A small spectrogram diffusion model, trained from scratch: width 256.
Rows from block 6 of a small spectrogram diffusion model, named by matrix and row number. Rows with one number belong to one neuron. Each number is 200 + 30 x the weight over its row's rms, rounded and kept within 0 to 999. All counts start at 0. After the name is the row's rms in percent of the matrix's.
After each neuron's rows are labels from the 100 clips, of 14976 (inputs lightly noised), where the neuron reaches its highest value: "lies over" is the class under the peak. Only what is clearly more common there than usual is listed. The data: short made-up English sentences, spoken by a formant synthesiser in many voices.
# fc1: MLP up (model.blocks.6.mlp.fc1.weight, 768x256), inputs 0-127
# fc2: MLP down (model.blocks.6.mlp.fc2.weight, 256x768, transposed), outputs 0-127

fc1.710,105,255,214,238,199,173,203,193,195,181,172,138,227,149,250,268,229,207,232,200,207,204,298,168,199,206,202,184,174,182,175,166,256,235,234,227,179,163,186,265,149,193,197,220,193,193,220,201,193,195,165,207,265,194,201,220,200,248,167,236,250,187,123,173,227,253,237,190,238,201,209,244,179,182,176,255,202,184,202,185,186,226,218,195,219,193,206,227,204,175,202,229,181,138,176,223,203,168,166,184,181,215,204,214,250,191,222,213,212,188,191,208,266,249,162,204,183,209,185,206,188,163,133,189,165,243,219,158,146
fc2.710,109,212,202,194,214,226,236,217,224,180,245,203,246,197,223,225,203,191,175,205,180,219,173,211,190,195,176,193,219,228,160,188,200,173,225,216,168,185,194,178,181,163,181,162,139,144,222,179,249,212,215,215,179,184,202,208,216,178,170,159,171,207,164,226,195,185,187,224,215,196,212,158,222,212,210,164,167,256,171,193,231,194,220,126,177,143,222,157,129,148,246,146,183,234,160,209,203,206,191,138,189,181,222,189,162,215,150,237,161,190,152,267,204,203,204,174,222,220,183,191,209,193,158,184,176,249,212,125,207
lies over: /i/; /ɪ/

fc1.485,094,223,250,210,159,170,196,198,174,201,196,195,186,216,178,169,218,202,272,209,147,201,192,179,188,227,284,187,225,220,208,247,202,193,241,220,191,194,194,152,188,257,214,152,178,220,223,173,209,254,166,201,179,180,242,205,189,188,200,178,204,201,229,174,207,179,233,203,160,200,243,153,168,221,207,200,261,170,219,223,256,142,282,168,179,155,173,161,203,183,210,211,210,224,206,174,246,242,186,227,185,266,220,198,156,253,171,208,203,164,183,205,138,188,193,202,191,200,158,243,157,199,226,171,154,179,215,210,253
fc2.485,122,204,198,184,188,201,177,166,164,163,261,223,178,162,210,153,139,200,228,201,159,176,236,129,177,213,199,191,181,211,204,204,121,219,199,243,210,244,203,194,195,204,207,216,164,173,192,208,249,166,201,188,192,269,162,221,167,164,219,222,238,199,180,215,247,204,227,181,220,222,177,283,187,213,255,268,284,176,205,171,157,204,200,230,170,255,217,168,211,146,220,170,192,196,260,186,162,180,209,172,253,210,179,174,214,157,207,177,211,207,240,198,255,172,214,206,186,208,159,188,248,243,217,198,182,241,182,155,163
lies over: silence

fc1.119,120,211,230,226,182,206,191,168,220,204,186,209,136,158,206,204,179,224,262,217,143,197,236,219,189,209,209,175,204,215,149,188,225,169,253,173,195,177,188,206,206,233,207,143,214,221,186,190,209,165,201,199,174,261,149,213,223,176,218,212,187,167,234,194,196,202,123,206,255,168,161,210,237,238,212,203,192,220,220,200,173,163,250,172,131,201,231,176,216,186,215,181,220,226,235,173,222,165,168,129,200,213,208,199,203,161,249,214,216,196,198,208,157,175,224,194,149,192,172,220,206,188,210,239,176,225,197,172,202
fc2.119,119,236,182,177,201,199,138,161,176,166,158,189,268,202,281,218,221,181,193,157,176,176,147,210,157,140,202,268,257,182,160,148,198,216,202,199,225,261,139,182,218,194,291,207,214,189,234,199,222,200,202,190,218,190,175,215,202,171,153,209,252,159,216,198,172,188,177,203,180,219,167,253,216,182,261,177,185,245,225,208,210,230,175,230,145,225,222,209,192,241,178,168,146,175,214,164,205,199,206,162,156,211,236,186,171,180,195,161,175,211,235,192,268,201,228,222,251,193,182,184,221,221,158,179,255,236,186,197,185
lies over: silence

fc1.328,092,208,189,165,164,223,225,245,216,227,173,184,174,182,256,245,192,176,209,186,207,189,164,256,180,235,167,203,191,226,251,177,220,231,263,153,187,199,216,185,165,227,197,173,175,192,220,192,187,224,157,238,201,234,172,158,180,208,202,152,167,196,167,183,165,184,201,238,155,178,189,157,254,258,191,177,216,170,177,240,215,233,218,198,200,148,148,203,231,245,222,199,233,207,260,199,207,193,181,176,169,205,225,247,212,216,118,221,174,213,172,212,191,194,197,216,222,176,169,240,177,163,208,221,178,239,213,236,274
fc2.328,089,175,208,263,235,186,251,180,197,212,190,208,165,162,184,213,176,188,223,201,157,179,240,165,190,169,211,206,193,198,225,192,173,189,208,237,169,169,223,189,191,216,195,216,238,160,174,240,190,224,245,163,199,241,228,163,250,146,198,197,218,222,256,199,168,180,200,159,215,198,292,212,177,216,229,252,160,157,221,184,177,192,170,184,205,156,222,218,145,228,166,241,246,205,171,206,189,264,244,212,183,203,195,272,199,161,226,189,219,173,200,212,201,200,161,165,229,210,285,204,210,210,189,245,234,272,267,184,217
lies over: /z/

fc1.60,103,178,214,172,208,210,183,230,183,171,182,208,175,156,162,230,191,163,220,185,192,125,226,150,196,216,226,195,199,205,225,240,201,181,213,235,199,225,219,209,186,269,210,195,209,206,189,150,224,227,190,181,164,159,218,187,192,192,177,190,196,262,197,216,179,261,207,227,187,250,208,186,254,241,228,202,248,154,236,210,186,195,286,201,199,123,231,190,203,164,175,205,221,222,279,208,156,189,179,210,181,227,181,201,226,169,200,191,160,183,192,245,201,201,201,241,188,215,129,240,249,193,215,217,169,195,238,183,228
fc2.60,116,160,239,209,222,171,242,175,186,249,213,176,175,239,186,160,254,217,137,246,233,215,214,194,240,200,191,200,204,178,166,170,243,229,225,206,179,207,210,182,189,184,201,203,213,200,245,243,205,195,200,194,180,182,211,195,194,251,228,189,189,171,199,225,148,174,193,201,159,191,209,154,196,196,134,197,211,203,172,189,234,195,187,124,258,212,174,228,202,207,210,218,202,190,113,225,258,241,229,182,163,216,236,218,196,203,197,184,163,224,143,197,170,237,192,213,221,227,243,208,140,198,183,187,209,213,206,176,144
lies over: /s/

fc1.82,091,198,186,208,194,182,151,235,155,162,166,171,208,191,273,202,206,237,187,197,176,204,170,192,219,182,202,273,189,166,229,208,224,217,215,186,216,209,210,157,138,149,225,197,204,210,160,211,253,220,144,239,186,200,184,205,142,173,189,176,190,210,214,151,127,220,190,247,189,193,194,183,184,189,232,215,237,240,231,191,192,201,169,142,249,159,190,204,154,228,228,185,221,193,202,173,292,218,256,173,203,147,230,241,237,190,190,258,220,155,218,179,213,206,232,155,223,186,239,158,152,225,198,206,192,207,219,142,210
fc2.82,075,176,251,207,219,242,209,195,197,226,185,200,182,224,138,180,199,191,226,187,214,179,212,205,191,198,166,177,186,195,228,153,240,216,262,231,226,213,206,192,169,270,168,189,240,217,251,134,153,187,176,179,230,180,225,168,189,250,180,137,239,154,229,249,212,202,221,188,184,188,196,203,190,164,218,247,191,203,175,197,182,192,191,184,180,223,175,175,176,218,179,262,189,221,177,196,209,262,219,198,201,214,165,207,238,190,196,197,211,161,204,248,178,207,211,178,249,216,202,236,215,273,219,175,260,202,190,236,194
lies over: /z/; /s/

fc1.709,092,211,216,136,149,187,186,190,224,213,257,246,159,189,193,207,169,190,180,221,188,139,224,160,205,181,202,143,209,241,200,224,170,169,205,225,158,206,184,174,224,205,162,165,200,238,196,218,195,219,239,196,196,210,243,244,250,179,190,208,198,243,189,194,238,198,204,215,194,171,206,188,215,206,200,171,257,160,182,261,203,181,202,229,144,166,187,221,240,192,148,203,167,233,179,247,160,186,144,197,190,224,210,168,208,211,173,206,205,221,154,237,180,163,167,246,191,172,159,242,241,192,204,220,228,223,192,242,219
fc2.709,082,191,195,255,201,281,205,224,191,187,159,194,239,223,205,141,202,229,157,166,223,242,135,209,210,181,178,252,167,195,220,169,219,228,212,183,266,196,206,227,204,191,207,197,168,210,192,154,180,191,104,195,192,181,173,175,157,234,209,202,209,168,191,226,178,197,171,208,143,230,190,194,194,198,188,234,169,220,192,170,190,230,222,166,275,194,200,226,230,150,232,177,153,161,171,166,223,199,259,161,189,212,214,173,206,188,227,239,198,159,195,242,230,243,198,133,224,186,235,186,157,219,231,174,228,222,169,160,162
lies over: /t/; /d/

fc1.521,093,162,188,179,173,180,176,188,213,177,138,203,215,206,177,218,206,187,205,253,257,158,177,214,176,185,221,181,249,162,175,250,211,141,239,216,132,229,227,198,210,200,226,178,212,184,163,182,241,158,182,228,158,261,144,222,239,185,171,187,130,191,240,240,228,201,212,181,190,203,188,190,184,230,244,245,226,217,191,242,163,232,234,207,145,224,242,209,160,205,222,197,207,210,239,206,180,241,203,186,214,208,171,237,224,204,211,189,236,192,177,230,211,161,197,221,193,208,182,159,219,223,157,198,171,174,157,211,149
fc2.521,084,265,221,253,210,178,243,202,237,262,208,223,178,193,213,201,160,233,185,182,147,259,241,192,196,180,156,207,140,234,163,183,215,213,175,189,235,169,210,180,233,160,199,217,206,246,168,186,145,195,180,176,216,186,201,179,231,235,197,221,279,169,154,164,144,238,232,213,211,162,199,195,198,198,195,208,148,185,218,215,225,178,195,213,242,146,219,197,242,196,189,271,173,218,156,214,226,176,198,231,182,147,219,214,178,186,211,192,197,244,189,214,187,238,182,224,209,226,261,220,144,165,213,218,246,235,241,165,207
lies over: /i/

fc1.383,099,180,242,207,193,187,198,225,182,200,235,192,233,243,262,199,240,194,154,207,208,194,171,131,197,212,160,210,194,191,193,187,219,227,152,209,224,202,214,229,243,193,189,189,239,198,282,231,264,226,217,190,220,201,199,168,193,257,183,243,210,211,162,173,164,213,154,174,187,243,216,175,228,165,193,235,149,149,219,234,185,194,200,169,177,153,194,229,227,160,186,168,202,172,193,160,254,251,193,159,195,185,217,258,206,214,263,226,197,199,162,168,172,228,202,187,216,150,251,183,169,205,150,148,247,190,182,227,172
fc2.383,083,230,201,198,232,169,253,147,213,189,173,190,221,185,135,176,198,210,300,227,193,175,200,251,183,266,179,199,207,210,200,209,188,204,206,222,194,209,233,197,187,233,220,200,180,219,163,159,133,186,179,241,234,175,194,209,249,142,219,144,171,190,249,193,165,137,215,259,216,213,180,200,199,190,210,164,189,205,183,162,158,228,244,212,199,185,201,167,180,218,147,216,227,222,242,267,166,223,184,222,160,202,158,193,208,214,161,143,193,188,196,227,178,222,226,206,176,213,161,245,218,223,207,225,195,161,222,194,262
lies over: /i/

fc1.40,133,209,194,234,137,205,210,209,162,178,138,177,140,163,200,197,221,268,229,221,215,171,160,203,259,217,176,179,194,209,136,222,198,188,214,224,173,203,206,196,212,227,187,128,206,257,226,254,213,175,178,197,221,234,128,187,218,200,186,226,223,201,137,183,174,197,187,192,210,210,237,182,184,213,190,199,229,180,178,155,186,243,236,196,175,176,248,221,221,140,203,182,213,148,238,187,243,194,169,176,245,220,152,195,202,186,199,172,162,195,174,239,155,180,212,174,175,195,268,242,197,215,215,202,184,179,207,188,187
fc2.40,173,219,158,180,148,175,197,192,149,240,192,194,193,163,228,259,176,211,225,167,183,205,220,177,217,137,180,222,238,201,218,183,197,158,176,182,217,237,214,174,219,230,188,226,207,243,207,195,166,212,226,254,234,212,192,240,171,227,128,216,224,206,235,179,225,202,238,232,176,250,219,216,164,149,208,241,176,201,152,202,267,185,238,208,132,242,197,236,164,203,189,229,163,195,234,168,212,173,240,209,179,224,230,251,238,210,193,150,165,222,188,205,227,185,186,181,210,175,214,175,192,207,239,176,185,174,176,163,186
lies over: silence

fc1.247,098,218,219,210,156,197,227,125,183,159,181,171,196,213,208,188,250,182,211,194,171,175,207,220,198,186,157,202,214,208,194,152,147,201,172,221,216,166,186,180,267,186,202,247,175,191,244,191,160,162,147,241,153,262,174,200,239,146,208,190,223,184,227,193,192,209,117,261,164,205,180,198,206,209,220,177,247,161,224,197,221,238,209,217,230,236,273,201,224,207,191,195,174,211,226,195,170,206,186,191,210,171,232,216,127,223,203,172,170,199,195,138,166,232,210,207,198,185,185,179,201,285,225,198,205,183,247,155,205
fc2.247,117,204,157,188,236,267,144,231,214,243,196,211,196,147,205,167,186,201,213,220,194,218,216,151,183,239,223,247,217,248,188,174,209,178,222,185,183,208,202,231,174,220,248,181,212,201,185,203,202,217,227,148,169,186,195,181,169,187,177,187,166,235,180,199,242,234,242,146,252,236,232,193,181,138,207,196,161,178,215,200,166,175,227,202,167,136,222,218,173,233,198,230,222,202,138,218,184,217,239,199,190,183,221,205,241,216,171,240,170,193,238,254,180,116,152,201,195,180,258,199,190,135,140,196,214,220,177,224,211
lies over: /ɹ/; /ɝ/

fc1.142,092,171,223,221,193,187,135,190,197,229,222,196,123,198,165,235,229,247,210,181,197,185,224,181,216,163,187,243,204,253,243,203,192,277,165,196,156,207,209,175,227,196,230,153,184,211,196,218,203,182,215,257,182,239,159,243,169,195,228,185,213,218,138,174,140,148,167,201,167,183,183,206,190,208,242,203,189,193,197,171,208,163,174,176,185,226,237,190,231,226,238,211,183,188,184,250,169,199,181,164,177,208,189,202,156,175,185,281,149,195,217,219,198,208,204,205,211,213,198,190,204,160,198,192,203,201,195,208,168
fc2.142,075,193,211,198,176,113,261,159,179,267,216,183,227,153,188,236,151,185,189,245,117,181,140,263,198,200,223,186,206,208,163,205,195,171,274,201,224,149,197,178,186,169,215,192,245,235,217,148,173,201,227,187,186,177,214,204,206,176,181,243,233,188,243,192,188,227,245,233,189,196,211,166,214,196,188,218,189,233,205,170,205,250,178,205,186,239,221,206,215,243,150,191,231,174,267,193,211,166,236,223,200,192,208,214,219,166,199,178,166,193,186,254,236,200,164,211,182,250,240,188,203,190,213,231,227,206,244,235,163
lies over: /z/

fc1.681,097,179,254,207,174,149,238,187,187,215,200,216,225,197,190,209,208,174,202,209,160,200,228,156,152,250,174,237,236,235,184,181,204,244,169,243,185,164,203,197,226,204,194,193,253,206,149,194,159,240,198,216,144,239,185,178,213,181,177,174,203,299,243,188,184,209,196,199,182,173,272,157,204,212,181,173,170,186,261,209,237,252,249,208,231,178,226,186,207,158,197,162,224,202,173,255,218,254,223,218,171,220,247,220,156,208,211,229,144,228,201,258,177,167,167,227,167,253,153,162,202,171,179,146,200,162,222,124,161
fc2.681,091,232,147,230,155,247,181,199,236,200,121,173,223,201,214,205,164,218,238,226,188,158,200,241,138,212,216,187,194,210,194,138,188,146,218,222,205,264,191,153,233,197,154,188,224,192,194,184,232,178,188,255,149,189,186,219,245,215,185,171,228,178,236,214,177,250,199,251,246,207,195,198,222,164,205,221,246,217,191,200,171,273,170,153,225,209,237,221,204,155,210,214,184,194,182,232,158,226,237,211,211,186,215,217,243,175,181,245,201,177,165,203,221,156,229,259,254,240,208,190,209,182,215,189,210,205,243,176,260
lies over: silence

fc1.716,136,240,218,170,166,208,223,191,167,216,192,233,181,233,222,208,184,207,219,232,152,191,253,191,151,245,144,194,219,284,159,186,205,175,149,212,272,183,203,182,240,229,183,230,212,213,189,177,166,238,230,171,204,210,196,230,193,217,167,241,245,161,207,217,194,194,185,199,180,179,202,164,208,230,154,199,198,191,236,227,206,228,214,276,230,154,226,206,206,162,197,246,197,179,212,151,116,173,167,216,218,208,223,216,164,176,206,210,161,182,192,184,161,237,159,232,159,172,182,195,187,169,189,207,155,194,248,169,174
fc2.716,162,181,223,238,217,220,234,198,181,238,196,213,215,236,215,131,203,215,148,236,195,260,231,215,232,212,216,200,191,167,144,196,263,218,115,210,253,199,195,237,227,224,204,248,194,184,225,210,200,230,189,175,205,221,183,198,174,222,183,218,228,221,168,230,214,173,170,204,174,155,187,157,188,164,187,171,142,190,220,250,190,151,196,259,236,205,177,182,235,171,178,207,132,200,239,135,232,212,170,198,169,184,189,217,228,186,198,181,179,238,211,189,178,227,198,123,176,141,187,209,150,197,173,218,177,174,202,209,191
lies over: silence

fc1.374,093,227,224,206,196,214,227,164,164,202,223,197,163,158,234,180,245,209,215,196,199,131,181,171,197,210,188,200,190,248,238,189,231,258,185,197,257,211,184,205,246,197,185,256,260,179,210,200,190,241,143,188,247,201,217,209,182,220,168,217,242,153,198,229,162,222,202,207,189,223,144,238,149,185,220,175,229,166,181,167,164,214,166,180,229,217,203,251,230,171,150,227,156,158,185,178,232,162,224,180,189,115,174,218,213,222,245,196,215,243,194,149,171,258,240,212,239,219,193,222,167,145,242,187,150,229,172,177,189
fc2.374,089,223,221,228,219,175,189,187,246,246,174,181,212,143,217,240,210,166,198,197,182,216,212,239,243,189,211,198,211,230,216,183,180,149,220,184,211,206,135,230,226,210,170,193,185,222,199,212,191,217,220,170,157,222,174,171,175,171,286,235,179,298,196,224,244,201,191,215,217,212,195,214,287,187,205,142,206,248,242,191,212,144,203,205,200,201,205,209,158,166,215,181,226,233,263,197,205,210,193,142,212,201,200,198,183,169,194,190,222,194,194,217,240,182,198,196,152,231,214,208,188,128,175,205,179,203,158,202,216
lies over: /i/

fc1.697,106,192,250,185,185,161,220,231,159,157,195,215,281,157,221,235,215,184,198,180,183,239,217,227,175,217,219,200,201,250,165,164,184,220,193,199,241,135,168,240,189,217,190,152,193,219,192,273,145,223,202,197,149,185,232,163,188,202,178,178,211,217,191,211,165,172,253,204,177,185,256,179,237,230,158,218,215,179,217,209,215,178,205,199,192,173,234,193,251,167,195,233,217,224,218,225,246,232,244,219,177,259,223,178,243,201,188,224,148,189,241,225,158,248,156,176,198,214,150,250,199,240,210,167,158,221,132,148,220
fc2.697,111,234,186,191,190,151,202,186,228,255,169,176,219,224,176,222,185,184,174,198,169,164,209,249,190,205,189,219,226,172,173,217,180,183,212,217,245,206,160,152,194,181,248,209,226,214,189,165,200,211,217,159,139,207,174,193,230,184,213,236,223,191,179,122,194,234,226,238,200,203,225,125,277,164,202,171,206,197,224,192,213,203,120,187,168,159,223,216,212,188,185,246,165,209,173,208,149,207,258,206,185,215,178,208,205,151,163,118,159,226,204,229,144,187,162,195,221,161,296,189,228,157,177,252,231,214,228,247,195
lies over: /i/

fc1.468,085,182,210,231,221,208,205,240,147,190,183,211,186,204,174,168,235,245,181,183,234,210,232,212,175,244,210,194,224,204,295,173,210,274,189,233,220,198,179,221,235,180,221,180,178,214,213,215,234,228,253,204,210,212,210,207,236,158,184,211,154,166,257,247,194,186,163,190,195,177,184,185,204,212,236,197,221,222,197,215,221,250,198,185,191,212,161,253,187,210,175,216,263,186,177,205,147,232,185,238,144,215,166,194,240,230,165,203,132,235,179,224,196,162,159,277,181,154,193,193,178,198,210,178,159,234,193,244,208
fc2.468,065,238,220,171,213,185,201,221,282,171,255,183,210,229,173,213,188,236,202,230,168,182,216,210,237,157,136,221,187,202,169,217,189,129,226,173,217,184,204,194,165,238,174,177,207,180,228,174,192,172,202,156,216,177,186,152,193,184,217,177,259,145,187,167,223,210,220,195,192,230,215,184,210,234,171,236,159,227,198,175,161,152,173,136,235,174,239,149,196,172,185,186,194,245,219,202,228,244,155,183,270,199,201,230,180,205,184,199,209,175,178,160,172,257,206,132,247,140,256,193,231,198,154,203,246,205,252,243,179
lies over: /t/

fc1.299,088,215,239,212,187,226,201,164,154,201,201,253,188,242,184,163,187,204,191,172,232,195,241,170,229,201,210,228,161,217,181,186,178,210,171,159,142,195,198,202,155,214,236,249,208,216,194,190,164,253,235,164,232,221,245,173,169,169,202,213,230,196,160,186,171,247,190,242,201,210,219,197,206,216,180,170,197,220,160,168,226,182,200,239,205,221,248,204,193,237,209,202,214,261,183,136,190,194,189,215,238,143,186,160,165,208,211,188,108,181,215,233,171,189,224,151,215,167,170,249,216,208,186,206,206,220,195,226,184
fc2.299,088,183,216,205,245,184,228,151,188,253,138,181,274,216,223,204,198,200,183,187,218,117,171,207,218,197,183,175,266,239,191,144,172,208,234,233,236,229,249,189,191,215,169,208,157,191,206,237,199,191,216,204,225,170,157,161,211,243,173,208,209,178,167,169,221,139,243,207,204,224,209,202,198,197,167,160,177,193,209,166,178,256,258,221,153,208,226,216,150,216,166,192,195,153,125,215,165,262,255,145,207,220,232,172,248,147,232,190,233,219,195,187,197,254,185,199,211,203,244,215,176,253,160,172,233,185,177,213,173
lies over: /z/

fc1.598,090,237,233,182,118,204,188,239,238,183,219,200,218,174,168,219,209,191,196,160,216,210,164,188,234,215,176,191,202,220,155,166,209,170,206,206,206,153,155,202,180,176,224,180,163,228,246,253,226,212,233,220,184,260,191,185,184,174,240,154,195,192,245,195,166,197,188,188,181,173,238,179,231,214,152,205,137,228,223,255,249,227,186,210,201,180,229,201,123,195,232,193,238,298,157,140,219,274,153,198,219,179,195,187,194,209,164,190,180,216,197,210,204,186,191,183,187,158,208,148,182,242,177,183,208,144,193,210,220
fc2.598,082,175,210,124,207,200,137,195,173,161,192,213,187,188,253,174,191,174,224,167,197,124,208,237,151,224,194,155,212,200,222,222,176,206,189,266,179,214,237,209,148,205,125,223,185,244,203,185,217,183,191,202,201,210,150,199,191,208,166,188,152,229,214,145,206,162,197,194,185,224,159,224,173,178,244,208,250,176,220,222,132,229,168,198,211,189,238,212,247,198,238,163,204,130,282,213,187,196,186,246,215,192,231,182,225,198,193,188,231,102,209,185,237,210,237,170,191,248,154,221,224,199,223,185,175,175,204,196,222
lies over: /ɹ/

fc1.732,100,213,158,202,210,219,200,200,185,184,129,221,159,214,195,196,231,190,184,188,171,173,149,253,182,258,218,172,220,167,206,192,147,225,222,159,158,236,212,199,202,219,183,177,169,197,186,213,225,203,241,228,204,164,146,172,199,187,213,216,214,199,218,214,208,229,147,233,198,217,161,217,236,209,207,212,208,181,212,207,191,208,156,235,224,179,213,225,230,185,196,223,184,224,203,242,207,188,179,157,195,205,148,274,257,203,187,133,225,194,178,224,230,240,225,196,208,147,212,194,258,221,189,172,183,241,208,235,181
fc2.732,088,219,205,211,187,195,212,187,255,243,243,221,185,217,185,177,196,211,200,197,202,245,238,214,210,191,226,195,224,204,172,173,230,193,152,188,233,208,150,187,253,148,220,247,216,242,201,245,182,224,204,198,188,218,217,242,196,196,201,209,223,156,166,177,222,185,276,239,246,217,183,161,170,201,151,204,166,244,184,200,238,154,231,173,189,224,201,164,211,168,165,217,179,147,208,155,213,232,214,221,209,179,194,172,188,184,186,204,156,222,206,159,149,166,219,202,221,224,171,198,185,195,213,199,223,168,176,213,206
lies over: /s/

fc1.227,087,189,254,194,179,214,257,141,202,184,218,209,208,216,208,225,238,213,200,179,205,171,173,276,191,260,238,255,245,186,179,217,232,221,179,181,223,167,182,198,189,204,214,185,203,177,224,175,197,190,226,193,202,185,244,218,246,137,206,200,191,207,232,186,136,173,241,251,226,175,231,195,265,156,198,184,182,180,224,191,199,157,242,216,134,219,211,195,234,196,179,171,236,236,241,206,173,233,208,197,175,256,191,221,182,168,200,211,181,186,239,225,187,177,195,153,229,227,137,165,212,209,204,227,135,197,198,219,223
fc2.227,075,213,146,215,195,185,192,251,181,189,219,182,210,189,221,176,235,227,237,261,171,191,196,139,228,207,194,144,199,207,234,176,162,192,189,170,171,210,223,263,220,184,160,171,185,212,213,216,202,193,176,187,203,255,217,196,147,204,181,214,208,190,99,210,268,242,205,177,241,269,241,186,175,201,206,194,228,220,187,161,198,267,213,177,191,144,196,214,200,171,236,172,162,203,214,192,149,129,241,168,229,211,229,226,258,254,221,201,203,203,175,157,235,254,236,211,191,125,205,235,203,190,196,158,170,177,217,161,181
lies over: /s/

fc1.458,115,236,207,145,189,182,184,180,238,191,177,194,191,182,179,236,225,199,184,225,160,226,162,194,182,171,199,237,196,169,210,165,235,205,197,172,174,231,148,201,150,155,197,185,177,181,170,169,227,190,168,191,141,219,194,204,147,245,212,232,200,217,212,197,225,238,253,177,161,241,204,208,215,221,196,236,222,244,188,193,165,223,233,172,218,187,158,219,239,234,186,199,227,166,197,193,234,150,251,228,205,159,212,221,255,242,182,181,245,165,250,193,237,206,150,177,216,140,169,217,259,172,237,222,229,189,173,170,239
fc2.458,097,242,179,201,189,170,231,197,158,184,145,155,231,236,192,176,161,128,191,186,188,154,198,219,214,161,192,244,246,189,227,224,145,209,225,252,224,190,208,226,220,198,154,172,212,184,230,216,132,167,179,191,190,216,234,211,243,201,203,205,260,174,151,193,241,217,224,257,214,268,214,210,248,209,235,242,178,201,163,162,197,239,241,155,204,197,182,199,210,176,153,226,250,276,160,174,189,198,214,222,182,162,229,202,275,246,180,178,190,181,203,166,199,197,141,224,153,176,194,254,243,239,227,228,208,203,209,224,194
lies over: /z/; /s/

fc1.287,102,238,240,204,223,174,194,189,128,192,239,242,224,184,204,222,209,158,183,243,194,182,211,196,159,258,223,216,208,184,179,222,204,153,197,188,205,208,146,229,242,164,199,172,145,198,197,181,178,230,244,161,172,192,180,194,177,232,173,219,232,236,220,219,225,220,200,172,125,211,229,168,170,187,143,194,239,198,267,238,231,241,187,174,188,180,169,242,247,206,215,220,150,187,237,189,205,195,179,205,204,195,231,225,220,262,145,169,167,202,258,220,174,161,191,173,129,173,166,192,176,167,158,195,203,186,185,198,214
fc2.287,102,182,118,211,202,196,196,231,198,179,176,165,237,192,212,198,235,219,249,164,250,196,176,212,184,181,189,255,232,259,225,132,223,165,229,239,148,231,184,180,222,231,245,230,230,182,173,227,162,203,176,200,177,194,216,144,184,202,182,179,229,128,251,204,194,149,179,189,255,190,187,211,242,187,219,130,200,227,233,138,204,187,204,231,245,193,206,208,127,221,206,162,200,251,236,233,157,192,191,158,194,204,186,206,211,189,208,193,222,206,220,186,213,228,243,208,242,208,195,217,212,221,204,201,258,223,230,192,200
lies over: silence

fc1.63,101,226,228,202,197,176,208,204,155,195,165,205,231,233,251,220,195,185,223,197,213,149,150,235,229,215,159,225,211,249,193,232,136,216,203,196,245,215,231,204,234,241,240,200,212,198,231,195,204,233,193,247,203,195,161,189,225,202,154,161,183,239,200,227,170,181,220,248,162,207,176,213,193,197,201,182,286,222,235,183,237,188,192,209,189,193,217,240,201,196,207,204,159,183,242,139,245,233,151,205,235,174,204,189,154,241,181,224,152,206,195,205,234,242,221,145,245,237,206,174,207,211,233,158,144,219,170,149,227
fc2.63,114,228,202,193,263,140,224,251,263,189,157,214,215,212,198,189,215,172,194,199,186,225,163,231,211,233,188,214,197,188,155,176,157,136,208,204,178,183,153,176,189,205,254,161,206,141,176,210,242,202,200,167,186,173,193,167,200,176,212,201,201,183,176,241,216,170,216,170,224,204,181,173,257,195,232,215,190,222,232,192,219,192,215,208,203,208,238,197,148,218,191,206,224,253,199,199,200,199,189,183,237,189,158,212,196,227,134,221,183,193,198,206,137,152,187,201,169,170,182,191,226,183,141,217,203,192,191,215,193
lies over: /s/

fc1.168,100,261,208,196,221,199,197,207,163,181,199,208,145,179,221,168,152,252,173,243,171,161,228,106,218,171,184,203,178,252,204,201,257,184,223,204,213,153,197,260,237,148,193,221,317,173,154,248,183,194,195,186,272,194,218,214,170,249,186,222,210,182,169,206,209,212,159,205,179,183,151,248,200,198,181,207,186,185,180,190,182,189,118,180,240,192,168,178,245,172,212,186,222,189,194,205,243,213,204,149,252,193,180,196,222,253,167,221,200,216,163,181,198,209,201,167,225,208,229,242,181,156,193,166,204,212,187,214,163
fc2.168,086,166,169,217,164,209,196,190,226,222,191,196,214,205,169,169,231,195,216,242,159,235,212,215,228,221,190,183,198,233,181,165,248,169,247,186,174,195,240,193,208,194,175,197,197,228,255,155,215,256,240,201,146,196,227,181,211,242,203,167,189,173,190,201,187,265,235,199,213,228,229,123,178,166,173,191,198,198,161,198,214,220,208,163,177,149,271,261,124,209,212,200,194,237,138,268,163,186,261,214,156,224,222,185,180,184,200,126,156,226,189,225,212,198,166,238,227,143,266,192,216,191,175,179,260,216,263,219,185
lies over: /i/; /ɹ/